config.toml
model = "CTC audio transcriber"
dataset = "babble in 24 made-up languages, each with its own sounds, syllables and stress or tones, from a formant synthesiser"
train_examples = 39062
input = "waveform_16khz"
tokenizer = "char"
vocab_size = 55
arch = "transformer"
norm = "layernorm_no_bias"
norm_position = "pre"
hidden_act = "gelu"
mlp_ratio = 3
head_dim = 32
fused_qkv = false
bias = "all"
qk_norm = false
layer_scale_init = 0.1
parallel_block = false
inner_norm = false
wave_strides = [5, 4, 4, 2]
subsampling = 2
layers = 6
width = 384
positions = "learned"
init = "kaiming_normal"
residual_init = "none"
optimizer = "muon"
muon_scale = "match_rms_adamw"
learning_rate = 0.0039
momentum = 0.98
nesterov = false
orthogonalizer = "newton_schulz_5"
adamw_lr_other_params = 0.0023
max_grad_norm = 1.0
ema_decay = 0.999
max_steps = 7200
batch_size = 256
epochs = 47.2
lr_schedule = "cosine"
final_lr_fraction = 0.01
warmup_steps = 360
weight_decay = 0.06
adamw_weight_decay_other_params = 0.05
Rows from block 2 of a small CTC audio transcriber, named by matrix and row number. Rows with one number belong to one neuron. Each number is 128 + 24 x the weight over its row's rms, rounded and kept within 0 to 255. All counts start at 0.
After each neuron's rows are labels from the 100 clips, of 14848, where the neuron reaches its highest value: "responds to" is what is common among them. Only what is clearly more common there than usual is listed. The data: babble in 24 made-up languages, each with its own sounds, syllables and stress or tones, from a formant synthesiser. In brackets: how many of the 100.
# fc1: MLP up (model.blocks.2.mlp.fc1.weight, 1152x384), inputs 288-383
# fc2: MLP down (model.blocks.2.mlp.fc2.weight, 384x1152, transposed), outputs 288-383

fc1.650 [ 99 134 134  94 134 123 138 133 101 150 118 141 148 114 126 135 120 107 121 110 159 140 166  78 129 129 138 128 108 161 149 125 139 164 168 138 118 148 144  80 125 139 170 133 104 167 145 126 100 108 147 125 111  84 141 148 128 160 111 206 134 119 101 117 155 123 120 101 166 104 150 130 104 150 124 138 128 114 122  93 144  87 126 106 128  76 124 137 109  99  76 174 148 109 129 113]
fc2.650 [129  83  66 145 193 110 142 153 149 119 148 145  87 160 120 144 110 126 121 137 139 131  78 137 160 116 148 114 132 139 143 127 180 110 127 136 122 121 119 179 168  92 171  89 112  94 130 120 166 157 144 125 121 122 184  86 137 171 110  75 152 124 111 111 106 128 113 174 139 153 112 111 137 129 124 122 143 126 118 125 108  98 157 137 113 140 141 138 123 118 109 127 143 116 147 166]
responds to: pink noise (32); /i/ (29)

fc1.284 [114 157 128 129 145 126 129 116 111 177 116 136  94  90 168 150  96 150 167 129 106 118 139 101  85  97 101 163 133 170 116 130 103 106 122 110 149 163 201 123 113 134 190 128 152 142  20  82 155 163 128 130 132 161 118 148  97 158 110 115 133 158 138  98 155 112 124 142 162 134 101 127 148 129 108 111 143 147 131 128 152  95 166 117 143 137 111 122 126 132 125 122 119 138 112 119]
fc2.284 [112 141 153 145 129  97  96 187 154 130 104 110 132 140 124  89 160 114  94 132 138 135 111 137 124  94 116  88 122 100 108 139 145 127 158 128 116 115  59 119 126 140 114 152  75 140 140 156 126  91 116 145 129 129 187 118 153 129  95 111 134  97 171 144 119 156 155  92 106 145  95  91 108 138 161  72  76 141 152 141 155 136 137 146 116 131 140 133 133  99 159 136 153  92 153 132]
responds to: /ɔɪ/ (54); /ç/ (54); /y/ (49); /x/ (47)

fc1.626 [164 105  85 174 146 144  94  84 138 143 147 156 159 158 100 161 101 172 170 105 128 135 136 121 142 141 154 135 129 197 141 142 157 114 120 142 148 111 129 131 155 135  98 131 109 154 172 179 105 154 134 100 174 146 171 115 135 153 140 158 106  86 120 114 138  99  64 126 125 155 123 203  93 132 135 141  99 118 140 156 102 140 140 140 128 126 125 111 105 110 140 125 121 126  93 109]
fc2.626 [158 126 184 112  95 116 138 134 163 135 134 145  98  88 165 110 146 128  81 145  83 160 116 127 115 153 120 127 101 109 150 130 122 121 126 135 125 177 149  86 141 170 144 144 153  80 112 109 140 107 147 163 104 105 158 121 137  99 111 128 117 125 119 133 133 112 163 166 161 117 142  96 148 177 143 143 115 111 102  97 130 112 111 120 104 104 181 124 132 130 121 126  72 148 105 160]
responds to: /e/ (52); /t/ (29); /s/ (28)

fc1.31 [118 103 154 170 172 137 135 156 107 122 135 147 109 121 108 146 163 184 108 127  99 101 127  85 124 116 130 128 118 136  96 141 109 125 118 160 133 118 128 142 153 134 111  88 126 148 122 198 146 141 130  89 165 113 123 111  98 144 144  85 129 137  94 126 119 132 134 111 136 125 107  94 114 116 123 121  95 100 107 147 137 103 138 110 162  49  97 116 155 150 175 113 159  99 122 123]
fc2.31 [177 178  91  82 153 166 129 103 116  91 176 131 145 140 140 112 128 123 123 127 113 107 160 111 120 149 147 114 142 153 134 145 170 143 153 123 134 109 153 103 135 124 132 129 148 139  92 146 144 141 128 200 131  81 109 115 141 124 114 135 109 123 142 139 114 121 177 145 106 126 150 148 125 150 163 128 124 165 134  87 107 147 156 136 101 116 153 127 110 129 112 147 159 134 158 112]
responds to: pink noise (61)

fc1.77 [139  99 128 114 147 105 143 104 125 123 114 122 124 144 142 128 155 158 140 132 173 139 112  91 154  88 123 123 121 131 130  55 130 126 106 129 111 103 139  95 116  89 120 131 125 110 162 116 107 128 148 133 140 113 134 179 113 152 101 173 132 134 172 165 147 140 124  84 156 123 185 112 119 110  87 103 129 147 155 165 122  89 127 122  89 113 139 185 125 139 153 121 107 149 140 148]
fc2.77 [103 123  93 149 163 100 116 139 156 151  69 141 162 167 164 131 128 106 119  64 133 102 120  97 124 166 111 128 121 112 130 165 158 146 125 104 129 164 129 127 119 121 128 156 130 112 138 117 131 139 104 112 121 128 132 126  90 160  78  98 103  98  93 142 105 134 135 194 114 132 144 164 170 119 108  85 163 107 105 126 125 115 142 142 129 143 160  97 127 131 120 106 125 153 128  87]
responds to: thin (high-pass) (32)

fc1.249 [127 120 113 129 124 139 103  76 135 165 140  89 147 116 124 148 145 101 144 131 111 113 197  96 102 146 145 151 117 149 129 157  96  99 124 116 153 152 128 131 129 179 116 124  79 131 135 113 135  66 153 127 144 110 103 136 107 144  96 106 139 135 131 129 134 150 124 110 143  98 126 141  92 113 148 137 171 107 120 116  85  89 123 134 139 145 118  85 111 110 173 122 141 135 101 104]
fc2.249 [120  83 152 144  84  93 165 140 127 132 126 144 103 144 143 110 104  99 163  96  96 112 133 121 189 122 117 137 103 186 149 117  88 100 168 115 103 113 119 115 157 159 125 116 137 118 155 107 138 145 117 137 156 102 117 126  97 130 129 165 134 103 119 128 160 123 109 112 136 102  86 123 166  77 126 139 141 119 124 162 173 160 156 145 121 141 154 104 133  92 123 104 152 152 143 141]
responds to: /ɔɪ/ (78); voice: child-like voice (69); /y/ (64); /ç/ (54)

fc1.409 [103 103 139 158 145 153 145 139  98 126 135  95 136 142 134 112  88  96 127  88 147 142 146 100 107 148 162 132  93 180 116 124 180 156 148 158 124  98 109 134 145 105 134 101 145 127 151 139  84 122  88  97 140 166 135 118 166 126 134 121 108 176 128  97 104 110 167 158 169 105 151 114 134  73  97 155 141 105  86 165 142 139 126 124 144 114 115 121 124  91 125 111 125 157 122 120]
fc2.409 [ 93 133 120 124 124 139 109 110 133 151  99 105 154 111 105 126 128  93 145 127 171 122 125 144  89  89 112 155 143 137 126 133 130 134 118 119 136  87 133 147 124 120 108 147 116 111 103 104  97  90 140  90 115  92 112 170 124 156 154 117 112 167 142 127  69 110 131 166 111 114 139 122 138 142 142 121 140 138 152 126 143 110 106  97 144 126 119 124 145 121 155 149  90 100 107 139]
responds to: /æ/ (67); /ɛ̃/ (44); /b/ (42); /z/ (40)

fc1.740 [112 113 131  98 103 147 177 114 118 109 115 135 174 116 136 118 130 125  90  82 140 112 118 173 138 131 136  92 114 158 158 142 118 134 139 144 103 150 155 115  87 160 122 174 135  65 151 151 147 177 120 145 117 150 121 129  99 106 114 122 106 137 119 130 104 153 148 164 138  95 141  98 129 122 139 107  90 193 108 139 128 136 107 131 136 186 113 126 158 121 136 152 130 119  99 107]
fc2.740 [ 73 159 164 111 115 111 124 161 138 117 170 164 105 115 121 133  92 142 131 112  97 152 145 128 117 139 126 127 111 147 130 130 152 148  88 121 103 123 143  74 112 105 153 131 115 149 195 133 142  70 145 113 122 119  75 164 102 136 125  95 152 116 148 104 177  79 148 136 115 108 112 154  93 124 113 126 117 109 122  85 133 130  90 119 157 162 138 116 131 131 126 130 133 100 102 118]
responds to: /h/ (68); prosody: stress on first syllables (63); /ɑ̃/ (43); /p/ (40)

fc1.185 [114 166 116  82 126 153 144 145 136 162  92 130 136 126 145 154 113 136 126 136 134 154 121 148 148 111 166 138 109  60 132 126 140 108 128 100 134  97  91 148 108 104 123 114 126 107 122 152 150 124 105 125 137  94 136 120 135 124 105 111 134  91 115 152  99 158 165 158 141 129 115 129  83 118 132  96 123 129 113  85 123 159 137 142 169 103 145 139 115 167 116 173  93 122  89  98]
fc2.185 [129 114 102 158 126 172 117 112 126  99 117 109 137 157 100 118 102 169  94 173 133 107 122 132 121 135 130 139 142 119 142 135 134 152  94  75 115 135 130 154 156  97  98 126 129 149 122  76 102 117 111 125 104  92 137 127 158  80 121 155 125  85 118 150 159 110 123 155 108  93 157 134  99 142 128 130 127  93 105 112 132  97  93 135 133 118 134 149 138 153 151  93 136 169 105 131]
responds to: /ɔɪ/ (57); /y/ (55); /ç/ (50); /i/ (29)

fc1.65 [142 174 188 103  91 116 140 140 176 149  59 133 110 168 179 129 170 125 140 126  81 157 127 120 110 156 118 160 132 126 124 143 158  95 109 131 151 174 144 139 133 111 105 135 150  92 149 112 108 123 129 134 120 121 164 133 129 133 117 126  94 145 122 146 102 119  95 106  98 167  98 123 100 109 117 112 113 143 108 164 146 120  91 118 156  91 121 127 129 141 112 106  94 166 128 144]
fc2.65 [100 132  73 131 146 132 124 158  87 111 136 120 132 138 127 121 115 115 117 129 147 104 113 129 182 122 156 127 154 129 131 111  95 135 113 170 144 124  83 134 136 148 142 172 147  97 164 137 112 122 184 189  71 136 153 116  83 120 151 134 145 151 138 138 108  92 133 145 137  91 130 154 153 121 131  94 110 145 128 162 169 124 139 113 144 157 138 134 124  97 129 115 135 105 154 117]
responds to: /e/ (39); /p˭/ (36); thin (high-pass) (30)

fc1.667 [ 97 132 104 165  89 177 164 109 128 180 141 163 116 118  98 143  88 107 132 151 131 127 126 159 138 129  89 164 143 124 122  94 152 120 128 139 100 146 119 130  92  96 111 190 138 137 130  55 124  92 183 169 125 122 116 105 128 148 117 129  90 128 141 144 157 135 125 138 113 124 131 145 151 100 122 101 109 162 152 122 114 112 102  83 116 157 129 141 129 103 109 118  98 158  90 147]
fc2.667 [ 82 123 126 129 198 174 149  88  88 147 127 100 131 104 151 132 150 150 110 121  77 148 102 109 149 128 171 161 172  86 124 160 125 161  91  91  92 116 114 127 154 133 122  99 128 147  98 134 118 137 168 135 147 108 147 111 123  99 122 153  70 138 147 165  96 135 121 102 149 159 156 140 156 150 110 106 120 101 139 124 131 132 122 107  97 164 159  88 123 105 149 116 112 142 137 113]
responds to: /e/ (39); /eɪ/ (30)

fc1.36 [124 153 130  93 102 150  80 114 148 147 108 149 135 110 137  88 164 139 122  76 149 141 109 112 129 177 167 132  91 155 117 118 114 119 139 142 149 123 121 108 112 126  94 137 130 130 131 171 112 148 126 130 137  77 155 138 143 140 121 113 106 129 103 150 167 154  93 121 127 120 115 118 112 147 140 161 143 146 123 124 139 144  89 132  90 114 115 134  67 155 141 112 137 129 163 149]
fc2.36 [135 133 119 115 122 110 139 117  86 110 160 156 125 108 139 135  93 100  90 166  93 110 144 155 137 158 144 120 144 136 137 150 128 161 104 104 127 134 116  72 143 160 136 114 112 140 123  74 130 121  90 116 167 131 136 107 113  91 134 151 108 109 109 153 129  72 141 100 126 156 133 171 147 118  69 155 101 140 186 132 134 145 113  75 114 168  97 150 148 117 147 117  92 113  75 131]
responds to: /e/ (35); /u/ (35)

fc1.265 [112 119 193 122  55 118 132 168 140 138  90  81 128 107  98 151  97 125 134 139 132 118 122 128 100  98 122 133 181 130 125 130 154 115 146 106 134  86  93 149 143 164 147 137 159 112 118 129 105 160 173 131 131 113  85 135 122 165 165 116 138 173 139 126 129  83 118 118 120 117 123 138 127 142 120 128 134 166 138 144 138 101 107 119 125 143 148 120 160 121 158  96 148 121 165 118]
fc2.265 [134  96 122 138 142 134 118 144  97 143  69 152 107 128 165  97  86  97 126 127  68 107 132 138 171 143 147 111 101 130 115 124 167 112 108 124 138 158 143 114 138 121 100  87 130 142 106 152 168 129 120  77 120 149 128 112 138 126 125 140 142 106 181 154 151 156 186 140 134 161 105 106 133 113 158 117 163 118 136 148 164 111 150 141 160  94 176 149 164 120 109 139 118 141 131 145]
responds to: pink noise (38); thin (high-pass) (32)

fc1.630 [119 100 182 164 146  76 135 132 118 104 125 145 152 143 129 102 147 134 139 156 122 158 172  91 150 149 138 145 148 178  93 123 136 107 141 161 122  84 123 139 109 126 124 100 149 167 120 123 124 145 149 152 117 125  83 132 175  99 120 166 140 145 154 170  98 171 148 107  90 128 108 108 148 118 107 127 129 149 136 135 122 147 123 124 145 135 131  99 127 122 165  87 136 137  84 128]
fc2.630 [ 87 123 167 128  76 168  65 126 143 139 126 145  97  72 118 121 173 132 144  93 135 136 144 140 145 110 132 120 178 166 129  79 120 107 154 156 108 157 128 125 133 146 143 140 114 149 160 111 106 131 131 162 165  61 137 162 151  96 111  92 125 134 146 143 126 118  97 108 118 107 129 127 160 146 144  98 130 122 103 109 133 122 144 154 139 175 119  69 166 109 144 146  77 156 138 157]
responds to: /æ/ (100); prosody: stress on last syllables (75); /ɨ/ (71); /b/ (52)

fc1.297 [102 129 171 116 108 107 150 159 174 108 121 116 149 136 125 126 110  87 110 132  84 128 116 115 117 102 119 154 127 118 144 135 137  91 160  96  83  92 128 136  55 128 133 183 120 137 127 160 125 126  87 147  94 137 121 163  90 105 171 145 121 146 152 103 128 142 127 131 113 111 121 162 131 142 137 145 149 118 168 105  99 163 115 106  96 138  85  75 100 110 118 180 142 104 135 142]
fc2.297 [ 95 146 133 170 157 131 133 144 138  95  81 109 100 173  98 147 129 143 172 143 133 141 106 123  90 149  99 144 157 146 102 141 142 135 165  94 102 139 150  84 146 132 136  79 114  98 161 125 133 140 113 112 151 188 117 138 113 138 117 133 136 172 136  89 145 165 161 182 126 160 125 107 144 123 126 147 124 129 114 154  98 155 104 143 136 128 116 141 143 139 121 141  81 141 131 113]
responds to: /æ/ (57); /z/ (52); /θ/ (48)

fc1.221 [129 101  85 162 118 142 170 113 127 140  99 151 167 167 125 148 137  84 129 106 129 107  81 161 118  85  84 112 110  99 141 173 105 148 123 163 135 123 198 124 120 123 109 124 121 147 114 135 152 154 122 162 120  94 123 119 124 140 155 162 111 155 122 129 104 144 151 136 132 125 100 187 107  98 133 178 125 132 117 147  95 132 135 100 114 119 132 116 122 127 143 152 144 127 165 126]
fc2.221 [143 116 141  63 161 135 134 117  99 153 100  71 129 105 145 125 135 163 141 144 124 151 138 148 122 106 158 140 169  99 101 105 178 160  87  98 101 145 139 101 102 166 125 100 169 162 122 135 128 114 102 138 141 138 104 128 141 114 146 115 148 141 162 126 127 115 112 115 145 174 154 128 125 133  73 115 146 149 139 148 107 133 137 116 136 168  82 121 167 167 105 130 114 116 101 145]
responds to: reverberation (83); thin (high-pass) (52)

fc1.474 [106 117 122 160 172  94 142 171 118 149 121  89 134 121 104 106 140 119 117  95 146 114 114 133 120 144  88 195 132 136 148 195 124  86 170 126 128 121 113 120 155 132 131 165 177 115 126 159 115  98 132 115 139 147 137 127 167 142 149 132  90 137 137 149 136 112 128 133 148 128 143 143 149 145  82 127 117 131 130 143 108  85 171 139 146 146  99 145 123 144 106 159 120 158  79 118]
fc2.474 [114 124 141 153 107 166 143  82 133  82 144 129 137 136 145 114 130 145 104 144 149 133 127 109 113 130 115 119 123 136 104 141 152 200 118  99 124 136 149 101 124  69 102 145 148 120  80 119 101 170 150 103 160 104 143 102 171 145 161 116  99  99 145 126 176 103 145  96 133  97 135 105 163 147 136  87 174 149 138 124 116 108 111 108 139 129 117 130  93 147 132 100  90 150 119 127]
responds to: /e/ (39); /q/ (28)

fc1.133 [144 143 123 135 161 179  90 160 131 155  97 116 120  73 142 132 131  98 155 155 135 112 184 146 164 121 170 155 134 118 107  88 142 103 115 153 132  93  77 169 178 128 132 123 116 142 133 122 121 153 116 149 137  95 158 142 160 126 115  81 105 111 147  95 135 129 136 114  92 144 126 144 147 157 130 109 116 140 145 158 116 136 145 132 109 116 125 151 142 128 126  76 135 110 103 116]
fc2.133 [141  91 176 147 109  98 142 111 149 134  92 124 129 109 132  92 116 106 130 116 157 163 138 164  81  92 142 131 144 116 134 116 150 166 100  96 124 116  92 115 145 164 163 152 162 140 128 149 163  99 101 112 112 116 128 129 106 130 125 132 136 142  97 150  84  90  91 120 134 119 151 102 147 133 180 170 100 126  88 142 138 118 136 153 135 144 133 133 142 125 100 152  98  93 124 113]
responds to: pink noise (45); /ɑ/ (43)

fc1.706 [146  87 130 127 141 107 140 137 111 130  65 144 141 110 117  88 108 102 106 114 132 158 139 169 132 138 155 102 151 151 122 119 123 101 154 146  82 114 125 113 164 116 154  93 155 109  90 135  96 139 141 188 174 140 123  83 152 122 139 109 164 126 131  96 105  93 136 122 121 140  68 143 139 124 151 179 107 133 134 176 121 140 191 178 138 126 127 143 150 152 107 110 138 127 149 102]
fc2.706 [145  98 128  87 151 136 165 134 153 124 118 149 128  92 124 136 106 115 207 127 152 106 129 110 128 162 116 106 114  86  84 164 152 153 116  91 146 156 105 103 176  86  81 134 137 156 148 108 117 132 165 105 134 127 131 105 120 143 143 133  97 167 129 133 134 130 112 128 133  88 111 146 153 140 170 166 127 144 135 111 133 131 161 148  95 148 100 159 103 127 131 164 134 161 103  97]
responds to: /æ/ (55); voice: deep voice (52); /ɛ̃/ (38)

fc1.451 [112 139 121 143 140 134 113  94 128 147 123 120 123  76 168 146 170 118  93 141 172 152 104 130 127 117 129 117 169 112 138 149 139 153 156 135 111 104 156 127 144 132 101 120 146 118 114 125 151 121 138 120 133 150 151 138 138 129 132 154 130 120 124 163 153  76  86 127 103 111  91 167  79 116 122 151 123 131 169 131 140 131 106  93  80  94 110 102 100 131  97 115 195 139 155 142]
fc2.451 [125 100 118 175 142 124 139 139 111 141 126 132 119 112  99 110  86 139 112 121 132 128 113 123 138  94  92  95  89  91 114 146 128 102  90 128 109 119 125 117 128 180 135  94 121  99 154 118 117 150 114 152 130  98  82  80 118 143 138 119  87 103  87 116  93 181 135 164 134  81 161 140 165  89 104 128 117 147 115 123  84 132 127 151 132 149  77 164 155  99 107 142 115 141  91 138]
responds to: reverberation (73); /æ/ (54); /ŋ/ (37); muffled (low-pass) (34)

fc1.237 [125  98 102 119 154 117 173 138 133 147 129 110  97 109 170 171 128 170 118 134 120  91 159 115 178 107  94 188 159 150 127 137  94 156 108 132 160 101 150 139 147 140  97  83 118 147 120 134 126 120 151 156 124 135 178  84 131 106 108 173 183 112 150 102 119 151  93 163  81 144  91 148 140 132  99 140 104 126  87 133 155 145 133 122  96 128 136  87  86 126 102 114 132 108 146  87]
fc2.237 [136 172 107  86 108  86 125 149 134 141 123 120 165 145  86  86 145 101 173 136 120 141 117 103 100 121 148  83 114 126 152  96 109 100 139  98 181 133 104 114  59 131 117 136 119 124 127 174 167 112 135 147 128 135 157 162 105 137  94 134 154  89 138 124 156 124 164 120 138 119 125 105 112 137 120 136 147 150 137 127 135 153 120 116 134 132  87 184 127 110 130 146 139  96 111 111]
responds to: /h/ (30)

fc1.200 [173 156  99 139 111 113 116 148 203  83  97 141 114 137 164 106 116 162 107 126 152 167 148 122 115 121 139 117  93 108 138 116 143 149 139 174 132 128 177 134 121 160 115 125 146 124 151 137 128 113 171 135 128  81 122 113  83 126 128 102 104  93 126 141 104 143 131 119 121 156 177  89 122 139 142  96 139 127 123 142 115  78 173 106 162 122 116  88 121 163 140 145 133 106 121 144]
fc2.200 [144 132 135 121 144 114 104 122  85 158 180 125 130 107 118 169 147  68 118 135 115 130 142 122 149 163  92 145 130 115  94 150 106 101 152 140 159 152 137 149 130  97  98 144 106 141  86 125 131 139  88 144 135 136 123 121 130 110 149 138  93 129 106 102 142 140 158 110 152 109 132 133 129 136 132 124  98 100 109 143 186 107 122 152 114 134 122 159 104 126 110 114 132 119 135 122]
responds to: reverberation (78); /ɑ/ (43)

fc1.683 [149 148 123  89 105 125 150 152 107 130 141 147  69 126 125 158 109 135 156 139 141 105 123 144 129 132 135 162 114  92 124 113  99 112 102 167 108 148 132 136  81 114 167 154 151 156 157 100 124 131 161 141 135  97 123 125 138 136 141 126  77  96 125 138 101 110 116 133 130 142 115 162 143 136 154 136 119 139 146 126 140 136  98 130 156  86 115 157 132 103 115  78 144 126 125 159]
fc2.683 [122  82 147 139  77 109 162 108 136  91  94  99 123 136 148 133 100 152  89 146 171 161 139 156 120  86  89 173 109 117 129 105 109 138 130 138 162 124 109 109  97 122 146  82 141 140 109 132 137 180 121 140  85 145 138 133 106 106 105 139 132 107 131 146 139 119 127 144 110 124 158 128 172 142 121 128  92 132 146  75 133 151 135 113 104 138 166  95 159 145 160 128 156 114 138 146]
responds to: /ɔɪ/ (31)

fc1.574 [139 137 122 101 163 154  99 131 122 113 145 150 160 131 171 106 127 153 133 125  82 107 120 154 134  87 102 118 122 157 169  96 132 108 107 123 104 117 113 148 131  99 153 100 142  95 129 127  94 128 126 162 136 164 133 210 145 133  96  94 132  79 136 144 124 142 107 110 118 118 131 130 116 136 100 142 153 131 129  98 134 146 125 165  97 100 142 171 148 139 124 173 146 126 139 112]
fc2.574 [148 125 128 123 118 119 141 175 161 173 136 131 110 139 125 157 124 115  86 108 145 163 116 132 105 166 122 114 117 104 127 187 106 129 131 121 143  78 128  78 147 106  94 153 122  81 140 117 133 188 151 108 103  82 133 115  91 181  82 132 116 136  88 140 179 127 131 135 123  67 196 126 143 164 156 161 161 146  99 156 151 129 112 101 111 136 116 158  72 139 116  92  96 147 156 146]
responds to: /ɑ̃/ (68); prosody: stress on first syllables (57); /aʊ/ (45); /ŋ/ (34)

fc1.128 [149 126 120 164 130  92 122 134  96 125 144 101 148 144 152 126 135 127 140 166  83 147 149 134 137 100 136 154 136 116 165 119 117 152 123 132 126 170 109 121 127 118 131  74 109 107 132 114 109 166 154 150 117 132  95 187 114 154 118 139 132 135 120 119 110 127 120  93 118 145 110 102 143  92 133 105 174 117 157 142 118 111 150 140  87  76 117 149 131 113 144 134 189 110 128 133]
fc2.128 [168 126 154 139 152 158 107 154 112 109 139 135 144 127 145 116 131 124 130 118 126 149 131 158 168 145 138 113 145  86 128 129 107  91 122 165  81 127 158 125 136 105 142 142 135 141 151 105 134 107  93 105 112 171 141 130 137 151 119 148 118 133  93 131 142 112 175 136  85 118 120 153 111 155 112 153 124 108 148  89 154 148  94 137 125 126 145 152 120 167 123 135 119 123 142 127]
responds to: thin (high-pass) (31)

fc1.296 [125 139 131 122 118 156 107 112 106 121 121 127  41 108 113 103 159  99 135 128 147 101 156 200 130 128  86 115 151 140 104 138 136 129 123 132 165 114 139 138 115 120 120 124 105 139 116 163 129 154 138 118 147 141 106  98 126 149 145 149 119 130 170 103 164 143 104 142 116 123 137 141  91 131 117 168 113 153 143 145 126 147 170 118 138 170 104 103 129 143 118 137 136 137 167 107]
fc2.296 [ 83 124 134 101 171  96 119 111 148 127 166 152 113 134 145 157 117  98  85 105 110 127 136  86  88 169 123 137 163 143 126 107 124 152 171 148 157 151 186 132 154 141 124 119 107 163 100 148 136 161 100 152 132 162 142 141 100  63 127 115 140  91 103 129 101 138 106 117 135 129 132 151 150 148 113 127 165 162 143 144 127 109 180 161 104 125 109  80 118 164 175 149 112 126  68  86]
responds to: pink noise (31)

fc1.269 [117 125 135 174 125 116 101 114 103 101 172 109 151 136 149 147 135 143 128  74  79 121 155 166 141 102  97 138 141 130 171 154 105 111 139  38 138 126 112 145 143 177 124 167 126 103  76 107 125 120 141 143 132 133 125 124 195 115 109 101 167 127 122 111 118 121 169  99 131 105 122 119  83 121 115  89 112  86  99  98 158 143 133 139 160 130 122 143 114 117 159 175  69 110 140 141]
fc2.269 [149 131 119 161 130 151 132 106 146 120 107  79 104 148 156 106 121 129 131 127 152 133 154 139 109 126 186 102 149 125 119 182 130 106 120 159 172  87 146 172 152 119  85 143 139 167 179 101 139 110 105 140 148 127 186 113 184 113 130 151  69 149 134 108 120 137 120 128 108 136 160 147 167 171  99 110  96 140 140 113  93 106 129 140  79 122 125 147 160  99 124 108 140 100 137 119]
responds to: /æ/ (98); /aʊ/ (63); /ɔ̃/ (49); /a/ (41)

fc1.85 [ 86 117 119 132 137 150 117 172 131 105 113 117  90 167 114 158 104 178 159 105 129 142 121 113  92 149 140 131 170 115 117 179 152 117 118 118 120 126 132 130 110  95 118 134 105 103 100 146  82 156 136 147  97 142 131 150 115 107 157 128 170 146 112 145 105 146 100 108 128 141  89 121 144 145 110 130  89 122 131  95  84 140 170 104 156 162 142 136 126 131 171 103  90 166 115 111]
fc2.85 [156 105 138 162 141 178 155  75 114 123  82  90 122 152 114 162  77 137 163 125 133 150 119 111 101 153 128 102 130  91 134 146 113  92 134 106 148 159 155 151 118 116 110 120 120 152 145 125 133 140 151 151 111 132 135 117 105 104  96 101 106 102 124 134 118  99 138 110 140 158 158 113 152 163 118 108 148 136 124 130 129  92  95 146 123 150 126 136 113 150 125 129 148 134 124  92]
responds to: /æ/ (60); /ǃ/ (50)

fc1.140 [160 115 144 126 142 120 140 176 118 163 117 127  90 100 112 153 122 153 106 142 101 111 110 185 114 129  96 123 132 128 142  93 147 116 110  78 160 115 120 128 106 114 105 134 129 100  70 118 107 129 154 103 110 126 113 170  94 133  83 131 150 118 107 123 135 126 142 160 139 121 199 153 126 136  96  98 100 128 131  99 105 120 138 179 142 126 107 106 108 135 126 124 139 143 139 120]
fc2.140 [126 137 138 153 157 154 151 145 146 142 154 111 144 114 140 171 126 119 115 131 120 114 146 118 143 124 151 174 142 142 146 155 109 101 124  87 106 160 161 194 136 126 118 137 147 123 131 162 144 138 108 129 124 107 112 130 154 121 150 145  75 114 143 148 145 126 144 136 103 137 110 119 152 112 113 104 134 169 143 132 123 145 138 133 137 127 128 129 127 105  75 179 136  70 184  73]
responds to: thin (high-pass) (36); /oʊ/ (31)

fc1.386 [106  96  95 109 127 150 126 122 157 134 164 118 179  84 130  92  95 136 122 104 107 116 116 163 147 125 138 146 137 117 136 160 152 126 122 108  85 146 151 161 150 138 168 170 116 120 102 114  75 151  83 143 171 113 109 137 117 135  79 146 122 101 137  72 121 143 105 130 139 137 198 129 114 102  98 137 145 117 134  71 107 113 117 153 103 121 116 103 137 123 144 157 117 113 120 127]
fc2.386 [164 129 129 150 112 115 145 191 126 155 114  95 131 150 143 131 137 120 130  93 161 115 154 158 139 133  90 156 107 130  86  97 132 125  67  87 135 133 113 129 116 143 122 134 161 138 124  91 176 127 123 105 110  80 108  75 122 162 110 158  85 109 161 181 115 168 201 144 160 133 102 127 125 161 179  95 119 157 127 126 122 117 124 168 107 105 136 117 168 130 131 137 123  73 116 129]
responds to: /ɑ̃/ (63); /ʌ/ (49)

fc1.306 [124 113 137 143 126 148 164 128 134 133 175 140 164 165  96 130 121  70 106 150 157 141 132 156 130 122 137 134 128 151 130 109 141  57 153 168 123 109  83 113 103 172 137 100 180 164 148 128 109 139 113 145  91 111 147 164 150 102 130 119 114 113 125 130 156 103 130 164 144 166 146 126 135 173 147 113 107 136 104 145 129 172 121  60 116 138 111 127 115 122 134 141 152 160 127 158]
fc2.306 [106 124 137 136 125 106 136 112 100 133 118 137 109 151 106 151 141  65  99 107 105 134 157 137 156 171 123 138 133 111 134 180 134 153  80 135 137 126  87 132  85 200  95 136 157 145 150 128 123 105 127  98 107 139 107 100 151 104 153 127 161 146  90 153 165 147 107 138 162 115 129 114 155 114 131 115 137 138  96 126 110 106 104 117 114 105 140 174 139  85 121 102 155  99 134 132]
responds to: /h/ (76); prosody: stress on first syllables (62); /ɔ̃/ (46); /ɛ/ (39)

fc1.202 [105 159 153 122 102 147 152 123 139 154  99  97  79 101 119 132 167 127 140 113 111 107 102 130 105 172 137 114 135 161 131 105 128 147 146 130 132 102 120 141 119 174  91 120 123  95  97 152 128 116 120 140 102 159  94 184 102 104 121 136 165 153 118 113 135  96 168 155 116 126 164 126 142 130 138 139 139 126 105 128 133 127 130  90 117 145 112  65 155 117 139 111 142  95 127 147]
fc2.202 [130 116 141 139 131 136 115 155 114 150 197 159 110 154 144 122 132 119 179 116 140 143 115 115 136 116 157 110 123  81 129 133 140  98 136 158 124  83 139 134 132 136 162 148  79 147 167 169 166 126 151 154 142 134  74 131  87 132  95 167 110 128 124 107 112 128 157 148 129 103 149 142 135 139 152 135 108 149 125 149 107 115  88 118 114 122 147 141 106 120 157 130 113 152 109  77]
responds to: pink noise (42)